Weights of a small spectrogram flow-matching model.
Model: arch unet, norm groupnorm, activation gelu.
Training: muon at rate 0.0096, 5700 steps, batches of 256.
Data: trained on melodies that start on their tonic, played by one synthesised instrument, 26041 training examples, 56.0 epochs.
Rows from block 6, named by matrix and row number. Each number is 128 + 32 x the weight over its row's rms, rounded and kept within 0 to 255. All counts start at 0. After the name is the row's rms in percent of the matrix's.
# convs0: first 3x3 conv (model.decb.0.0.convs.0.weight, 96x192x3x3), inputs 88-109, a 3x3 kernel for each
convs0.12 094 [163 109 102 176 103 102 146 116 119 146 117 132  71  33  64 137 121 160 133 140 156 138 155 154 104 118 158 106 129 129 109 134 135 175 144 133 141 122 104 128 156 120  92  87 106 150 120 161 138 136 181  99  89 115 111 113 115 113 125 131 109 110 111 138 135 143 141  90 118 121  98  95 109 177 128  97 169 115 115  98 123  74  72 163 168 161 140 114 125  90 167 186 118 143 172 104 111 111  79 159 107 115 169 150 101 113 115  94 122 136 138 145 164 124  86  76  98 159 110 168 125 127 122 101 149 107 176 102 123 144  89  97 192 127 120 135 157 124 128 138 143  91 140 151 102 138  93 105 152 150 149 132 154 159 142 152 151 170 119 141 121  87 108 135 154 125  66 116 123 108 135 133 141 130 127 105 134 180 133 170 176 153 116 160 109 149 175 100 216 161 115 135 182 173 143 114 160 110]
convs0.13 095 [143  94  88 171 170 148 140 119 107 154 148 127 104  98 134 128 166 133 121 157 131 164 161 140 109 111  67 202 151  95 201 123 113 148 152 186 104  94 105 139 142 163 114 114 116  93 219  85 153 248  58 137 255  34 109 107 132  81  99 126  52  90  65 130 154 175  97 110 186  84 131 194 171 180 150 107 117 106 105 119 108 102 126 115 134 163  77 115 174  87 130 112 151 116 118 147 119 103 123 137 153 139 122 137 127 119 123 142 120 140 137 162 101 145 104 116 114  70  99 155 118 134 157 141 107 156 133 152 110 129 114  92  92 142 132 133 163 155 139 155 153 141  95 138 158 148 138 137 122 149 185 190 123 142 153 125 135 179 152 151 143 103 112  96  87  89 129 126 161 100 134 143 171 148 156 164  74 133 183 130 148 108  98 146 139  68  73 179 144 128 121 126 142 153 123 178 153  82]
convs0.14 111 [154 134 131 126 120 115 105  81 110 170 212 116 131 134 144  77  57 122 120 101 128 133 137 116 126 136 130 157 172 111 145 156 152 128 146 137 128 122 123 104 117 104 136 159 136 135 126 138 127 132 146  90 139 126 111 109 111 133 137 147 129 141 138 103 116 128  91 104 107 139 148 146 137 127 126 160 144 137 135 113 143 102 106 124 137 139 129 127 104 131 110  94 100 143 139 132 147 130 126 136 135 135 120 155 131 106 123 140 145 173 151  93  87 118 132 141 127 137 137 145 120 122 113 116 102 118 158 133 138 133 127 119 111 106 117 123 143 143 117 116 126 140 130 126 138  88 134 110 155 123 114 125 160 121 132 130 116 109 108 133 167 153 111 128 114 113 148 140 145 114 115 130 122 117 126 126 117 134 137 133 163 149  97 102 158 154 141 111 115 124 118 117 115 157 158 125  91 113]
convs0.15 093 [ 70  48  37 135 108 123 144 143 124 177 172 144 130 155 129 117  97 139 134 164 125  90 143  92 142 147  92  95  93 112  89  96 114 105 129  98 100 124  96  83  69  79 113 117 106 128 167 125  88 141  90  78 156  95 153 158 119 112  88  84 162 139 117 128 151 142 110 124  91  87 121 119 106 118 147 183 130 133 140 169 114 110 133 108  85  51 116 136 163 134 156 145 157 129 142 111 116 101 120 110 133 108 105 114 161 139  93  94 133 161 164 149 170 108 136 139 123 127 112 116 122 161 127 101 123 118 125 140 130 147 171 134 159 163 144 132 128 127 121 123 138 150 115 151 139 153 147 115 150 130 127 164 128 106 101 111 137 144 125 122  73  96  78 136 107 116 118 125 117 141 138 113 103 107 148 143 146 117 110 132 106 102 105 181 167  99 154 168 100 143 104 154 138 109 106 105 143 135]
convs0.16 104 [156 112 126 147 108 135 145 126 165  93  81  71 123 108 116  98  73 100 117 122 106 165 162 134 151 148 101  83 192 144 116 112 116 120  58  63 109  79 121 100  97 101 117  75 108 152 104 130  95 145 140 102 136 175 143 152 165 103 128 115  87  99 100 111  92  92  93  86 102  79  76 103 155  93 134 139 117 127 138 129 115 114  78 121 151 132 143 130 149 127 127 135 143 113 133 128 141 142 125 113 119 100 135 116 109 162 128 106 114 136 127 125 155 126 134 125 103 105 139 101 124 158 128 107 156 136 111 114 125 134 124 166 134 136 141 143 136 146 126 127 126 139 135 135 135 100 114 133  99 116 127 136 139 130 171 124 132 135 111 124 127 126 115 141 145 130 135 140 113 135 146 136 114 116 125 126 125 144 129 120 108 109 102 115 139 143 127 146 147 138 166 133 125 164 136 145 110 139]
convs0.17 092 [178 109 114 136 152 156  83  91 135 140 129 125  65  73  78 159 179 159 123 140 126  86  79  94 154 124 133 191 255 189 130 126 102 153 122 114 105 120 107 134 130 103 131 130  99 126 126 134 108 131 140 136 133 150 160 178 139  76  73  92 107 102 129  56  72  79  41  32  84 171 199 125 136 113 111 181 161  90  51 105 191 152 163 155 104 134 118  92  65 137 107  85 148 126 110 165  94 100 124 108 118 129 131 101 101 110 107 125 124  96 135 152 132 128 143 103 119  92  71 121 116 153 162 103 133 113 118 123 102  97  97  70 163 140 130 146 126 129 131 100 110 121 128 136 153 111 134 140 103  97 147 198 172 127 125 113 107 127 125 142 100  91 115 107 100 107 105 146 175 129 114 129 118 124 118  70 113 124 150 167 116 154 130 118  93  93 103 155 149 139 103 120 153 156 151 163 146 111]
convs0.18 099 [152 114 154 113 110 147  96  93 124  71 108 132 135 121 107 119 117 132  63 113  90  56  89  82  92 141 123 132  49  53 174  69  87 157  58  85  70  96 120  85 116 130  97  87 117 100  13 132 174  59 149 169  69 174  91  40  75  87  58  78 100  81  95  44   9  77  49  62 116  97  68 104 145  86 131 181 144 136 204 104 118  74 150  96 121 186 121 101 179 112 114 169  99 129 189 117 127 170 117 171 144 150 143 148 150 104 111  88 129 127 121 119 133 154 121 136 140  82 151 114 105 133 122 129 150 127 136 133 107 125 128 146 171  61 121 141 125 127 149 100 111 121  98 137 212  99 121 110  78 144 158  92 153 157 114 162 131 101 162  89 129 159 101 164 118 113 146 131 102 134 124 124 142 108 153 126 122 135 130 125  76  76  98  97 118 117 121 107 130 123 142 132 117 143 134 141  83 113]
convs0.19 106 [ 82 114 127 143 143 158 125  91 120 168 115  94 146 122 126 148 154 126 148 149 130  76  63  55  99  74  93   0   0   0 248 255 255 122 159 123 123  89  92 150 159 152 131 137 145 117 172 139 111 126 106 176 129 139 130 116 139 112  91 119 100  87 109 229 255 184  99  60 140 158 142 183 125 139 137 135 121 111 144 121 130 141 121 128 165 104 123 143 126 114 118 154  94 127 141 101  94 130 113 149 130 134 137 130 121 132  84  90 148 159  83 141 135 113  94 121 130 156  61 180 131  98 158  96  78 114 111  93 116 139  93 101 136 112 125 125 104 133 122 126 149 144  84 134 121 131 138 122 139 156 142 142 137 104 103 137  95 111 161 114  87 157 129  89 104 110  93 162 139  62 156 121 121 136 151 163 162  94 166 111 123 120  98 142 126 141 150 137 152 115 141 133 106  88 101 104 149 137]
convs0.20 097 [ 78  79 125  72  45 100  61  94 140 134  99 141 143 100 116 156 112 155  32 174 131  30 169 149 112 181 159 131 103  84 188 212 151 127 120 105 137 117 126 112 106 102 119 108  82 158 135  94 119 157 138 134 168 119 102 192 137 117 195 108 147 211 135  99 201 136  50 139  80  46  91  63 144 143 110 111  95 106 132 172 120 116 129 133 101 117 125 112 123 123 160  90 132 119  84 136 136  84 101  78 128 127  81 145 145  86 120 143 109  67 183 148  92 158  81  88 156 182 134 130 186 126 139 101 117 143 103 124 105 134 157 112  83 132 107 149 139 151  99 134  77  85 101 113  74 139 123  26 154 161 120 180 132  91 122 115 120 135 136 110 101 131 125  75 129  97 124 189 136 149 137 143 137 121 198 184 182  93 119 177  83 170 103  84 169  90 114 183 102  87 180  48  87 171 104 164 103 112]
convs0.21 095 [160 196 182 161 172 150 142 158 134  64  33  76  79  87 112 132 182 160  76  79  95 129 128 142 167 157 170 167 164 141  67  52  43 136 121 122  98 115 100 124 120 113  88  67  78  90  14 167 148  68 202 103  30 169 145  88  76 115 119 101 127 100  80 126 164 165 199 206 190 177 192 162  99 161 102  74 122 113 107 123 106 171  83 174  98 104  71 135 130 108 112 117 110 131 142 116 149 139 105 134 132 131 161 163 172 128 104  99 112 113 129 102  73 114 160 127 162 174 143 127 165 192  95 158 148 116 135 135 127 122 183 158  73  97 153 111 149 162 153 125  55  97 171 155 194  48 140 168  64 114 157 111 102 132  73 113 142  63 129 165 113 147  96 175 169 101 136 147  87 141 128 146 133 127 132  96 106 126 174 130 125 100 127 114 122 152  93  60 103 176 123 123 154 119 130 162 129 163]
convs0.22 098 [182 115 121 167 125 108 181 104  66 121 105 177 114  94 146 127 103 158 100 113 120  87 134 128  89 139 124 133  86  44 156 113  94 148 121  92 105 112 121 115 138 117 173 144 121  70   0   3  66   0  40  41   0   8 151 189 140 104 139 131  98 115 132  99 140 183 106 115 153 103  75 133 148  98 158 122  96 133 152 147 118 124 122 124 125 134 120 134 135 115 118 142 136 111 137 108 127 124 113 143 148 112  94 114 110 122 116 125 118 113 142 136 122 103 158 114  93 135  83 144 135  85 120 122  99 130 127 150 165 113 157 120 138  98 134 118 204 112  99 178 124  87 119  64 101 139 120 106 157  74 163 131  92 104 100  94 150 119 125 149  99 109 119 190 144 143 187 144 106 171 150  86  83 126 137 139  97 124 118 117 112 140  93 117 158  93 131 162 130 111 123 117 125 119 134 121  97 104]
convs0.23 094 [120 106 117  93  63  95 106 122 134 127  85  88 239 213 163  65  81  93 146 153 157 162 130 125 178 145 152 107 137 105 129 146 131 219 206 177  53  19  41  61  80  86  92  67 115 157 165 132 116 131 150 111 145 124 138 143 135 141 102 118 150 148 140 125  73 122 186 154 178 159 137 114  93 165 108 116 228 112  97 140 117  88 151 109 150 101 107 138 138 149 131 172 176 150 125 165 115  81 128 162 189 145 134 101 143 139 112 127 111 163 103 119 183 141  89  88 119 140 102 166  79  60 140 117  97 181 149 134 120 111  95  99 138 132 131 151 131 161 171 135  91 144 148 153 127  97 156 139 131 113  95 150 104 113 122 129 122 115 131 134 129 143 151 127 103  87 121 114 138  82 129  92 138 126 111 147 133 138 143 128 124 120 118 140 117 113 132 171 136 155 150 140 178 185 135 112 131 111]
convs0.24 109 [133 112  98 153 143  97 130 142 103 119 139 174 119 144 158 142 142 123 101 121 116  87 131 170 137 124 149 143 131  95 168 136  98 131 146 125 126 111 106 121 133 120 134 132 107  88 107  97  94  96 147  79  74  99 124 108 108  91 121 140 138 129 132 109 122 134 132  96 123 144 133  74 138 130 165 130 105  72 120 175 161 171 129  90  98 135 145 158 100 119 164 144  72  71 153 178 162 136  84 105 143 153 126  89 105 118 113 134 118 140 144 120  76  79  97 103 168 102 139  94 131 144 152 164 104 123 149 173 144 148 165 159 132 177  94 141  67  79  88 175 118 147 101 156 133 114 118 144  82 242  90 147 104  97 116 151 119 152 133 149 101  96 125  87  87 217 156 240 156 143  90  58 124 168 150 105  92 126 117 109 142 104 164 135  99 101 121  89 158 135 122 123 162 156 148  82 126 167]
convs0.25 099 [117 143 125  91 121 136  65 120 130 144 200 147  85 122 133 116  96 154  80  73 123 145 140 164 108 112 118 111 136 110 108 143 122 109 139 116 172 162 124 140 138 103 160 138  99  21 141 180  31 162 166   3 168 193 109 108  99 119 143 112 116 127 130  91  62 131  87  59 102 113  88 153 116 151 123 160 188 118 161 155  97 154 136 136 124 138 143 129 161 163 161 117 174 157 123 147 153 127 149 145 131 111 138  92 122 150 137 182 149 104 152 106 107  58 121 131 108 106  89 144 136  70 124 136  71 155 163 153 138 114 139 131  73 148 109 144 109  64  78 114 120 119 157 100  91 175  52 137 180 113 128 149 121 103 105 107 133 147 124 119 109 103 211 125  90 138 126  79 144 141 117 168 154 130  94 114 121 154 176 154  82 124 112  92 188 179  79 119 110 120 131 152 143 141 129 139 147 142]
convs0.26 104 [ 98 170 131 119 165 137 161 164 115 149 122 123 134 125 124 138 132 143  99  82  85 139 121  93 144 134 107 197 255 255 131 148 129 142 147 143 114 141 124 100 146 131 134 140 136 139 131 137 107 138 145 114 133 115 121  86 108 107 103 100 147 142 130 104  95  84 156 173 150  78 154 117 139 143 116  63  91 110 140 138 117 136 196 152 125 102  93 104 112 151 104 121 138 132 133 118  80 130 124  83 122 112 161 126 121 129 131  92 105 154 149 130 127 159  87 123 129 156 122 132 180 111 138 137  93 173 135 101 108 115 117 141 138  88 113 157  98 107 160 112 135 157 116 154 157  91 122 106 131 131  74 130 113 118 109 156 137  81 124 150 143 145  94 104 127  99 143 176 127 162 134 138  80  96 114 197 182  99  86  98 135 152 125 177 129 104 152 102 119 160 113 112  97 111 126 103 120 174]
convs0.27 101 [150 162 172 142 131 102 147  63  41 160 170 157  90  68  94 129 137 150 151 151 100 156 197 153 121 163 115  27   0   0 141 168 177 135 203 157 126 123 110 114 122 128 104 115 142 147 113 133 138 131 155 158 119 137  84  75  63 182 174 139 115 138  79 183 255 224 121 212  98 102 130 104 118 116 132 102  20 147 172 128 115 129  88 152 110 161 170 124 205 182 146 108 150 107  94 150 139 123 130 126 125 117 104 129 110 131 162 128 119 113 141 113 103 160 125  91 168 146 157 122 131 111 113 146 143 146 117 139 149 109 138 161 146 121 136 115 132 124 135 129 149 126 106 146  90 163  80 118 125 130 125  93 116 149 115 113 136 139  90 145 166 133 108 155 116 143 178 140  87 134 109 155  95 128 113  91  88 162 135 138 109 118 137  94 138 101 144 127 116 162 145 145 125 134 133 110 118 131]
convs0.28 110 [193 158 193 140  90 147 140 133 162 142  89 123 111 146 170 103 104 119 134 132 127 128 108 112 141 113 120 109 103  97 109 147 129  87 138 109 136 108 128 143 125 155 140  93  72 105 181 149 142 182 123 242 178 133 102 103 112  96  95 122 102 101  94 107 129 138 105 125  94  90 104  88 113 145 113  63  91 127  98 106  75 126 149 157 123 135 145 130 134 154 111 155 132  98 129 136 125 135 137 123 145 153  95 115 135 106 107  86 123 115 191  92  29 131 119  96 121 174 100  97 134  98 106 147 145 120  79 150 123  69 124 107  76 109  79 130 107  87 126 139 122 153 113 155 135 140 126 124 141 144 173 133 140 156 148 159 129 118 132 130 136 159 144  20 155 180  92 183 130  83 106 136 116  82 152 181 142 134 149 138 113 142  86 102 150  77 118 153  86 127 135 108 124 153 137 133 122  78]